Rows from block 4 of the image encoder of a small image captioner, named by matrix and row number. Rows with one number belong to one channel. Each number is 128 + 24 x the weight over its row's rms, rounded and kept within 0 to 255. All counts start at 0. Numbers have three digits each.
Before each channel's rows are labels from the 100 images, of 14976, where the channel reaches its highest value: "responds to" is what is common among them. Only what is clearly more common there than usual is listed. The data: drawings of small networks of dots and links. In brackets: how many of the 100.
# p10: first pointwise conv (encoder.blocks.4.p1.0.weight, 96x96x1x1, standardized in use), inputs 0-95
# p20: second pointwise conv (encoder.blocks.4.p2.0.weight, 96x96x1x1, standardized in use, transposed), outputs 0-95

responds to: five dots (48)
p10.62:139105141100102136116147118179157169131157119117128112151123147122152111111179120089122167111159103154123143110124175117123146114122106150116142125205096127093146161133138107109077131111141130115149097118128097165147085156127107128128092085100097108138162165125124146125112141115135105144
p20.62:136085117150110163090132117130125096138129159093071082145087122136150112113142150143116142144123154159143161080127119102142124131136108146177145141127138152151131138129146121158120144116148148140143210134109129106129133125151153182123153151131129101124145121147075095127108120123131070122

responds to: five dots (64)
p10.18:120138105106170168118144128149114089150116118132102134095101139153161147131115147100148153102099122142110110109111098131080174094117119153112134136095147122132123118153148123166144139145099132167130148110062135117112146143147181107132096150106114109078131121148111188153153102122150154148
p20.18:120127142148091154117125147156100139120139135103138093153111105117136086115137084130106116167092149121122154144146149090113140083163146096109152166145103104145124087118126152097093169088102117099108139104106116100128122112119140163147167077164147143109108088131136098139136158139085129128

responds to: five dots (63)
p10.10:108091105089152128139117152135145117105167159114130184133125136138107138141115168117098199168137117116123102104102106116194142161135153116109130137127108149117137085103155093165095117138083150118106142106127130087137134113158140137110109110108133128111125123152132154092092168124153135136
p20.10:144160129125127138083093118186149118155136145130104100109117183117109151091131125109130167127110122135120118121179146094138103167141149119139070140122163122156147128131097156119128135121194144153122098120124106097116115117152138133117164135132138159108103160146171124123125103158175164134

responds to: nine dots (53); random links (41); red dots (26)
p10.70:112105126115144136142156131102151119155122173138123138106139119119127114115126094124165128136098130101118140123136113144118175064123108117199158118119121125082182108157144150093162093129094100136167084154122119112135131101132106154122165129109143144145156153121155150147089113128112075129
p20.70:114113132126109122131173155095090138100138141111147123127119135133099118142082116155129122135115162114110116151126106118169140116100102146069143123140114096093147146154113107145119114140087119162123160175095087186123137168117116112142117103109123133153129063157136143102167153096112109155

responds to: five dots (72)
p10.45:125095142112142120089166109117106129151134176146106129155133115115130169122133084122074100136105115143094127107132181118147128109103102108168139124136120149106143082165081125126120117153177130119128074114132149129170097119139128151136132189111122171167114133158149133106126125141133101126
p20.45:120140112133172091135146139110108096137134110153163134122114115133137128156092155137102108145112153127123125147158108134122127147125128141142125080122164149102142135107175153127082128127145130155121156102197138154135139142107071116115106120143107138195148110078142138066142138155106154103

responds to: five dots (84); orange dots (32)
p10.85:014135104135092110121113145119090114129161111102166138162142142108126106181131106122103132121103178128141111128139123117127135121098127151158183159123131143129108134113115134120154125125158105079118132121144141138149159114110120142127093148177123132121126129124096122141129157098151143160
p20.85:098097023204040129115127142136128122120142125138114135130109133150141098116154115114145118139140158143090128106100132162124117098118148151100137077133089107148108148128109120088130128122141138126127138117125128133097135144158123129131099131116142148155110126142102134132159132126133159125

responds to: five dots (37)
p10.94:129106161089157134119114130158115146122169131101130211115125132091181124132115156142128131125150116144117115144102136101168158098105140124147143123138118107124113124101132106088084123142130132111126139171135136141113123135155113105091145077109103131093105147094101163131174171119172115125
p20.94:165137075116144113135110128189135151151147112182099077078147201126128160118127131119145129135121123145124150128178135179096096139148125118166129122117137130144103131114105161148103166136111148161135155134114119160133119118108115149133165121146099160131123123142135127131142136137157076124

responds to: eight dots (53); ladder (34)
p10.78:140136132114151126110130122139110164147151106132141145173123106134117145138139145120158126157097133104099122125141153151143113139114137147133137119112176126121146095125043186097129093119087127096125110123130144019155103119179137127117148127123116142119139132133108143132123138164104120120
p20.78:115126153111108116097123064169076095134121099154121111123124125128134104129094147111144108160140119123098119170136147104112123163107145128112109136087154140124140170121149097144123114145158178142116106148120126148067114132169141139137147124138101115146056147139086113144143095132130164113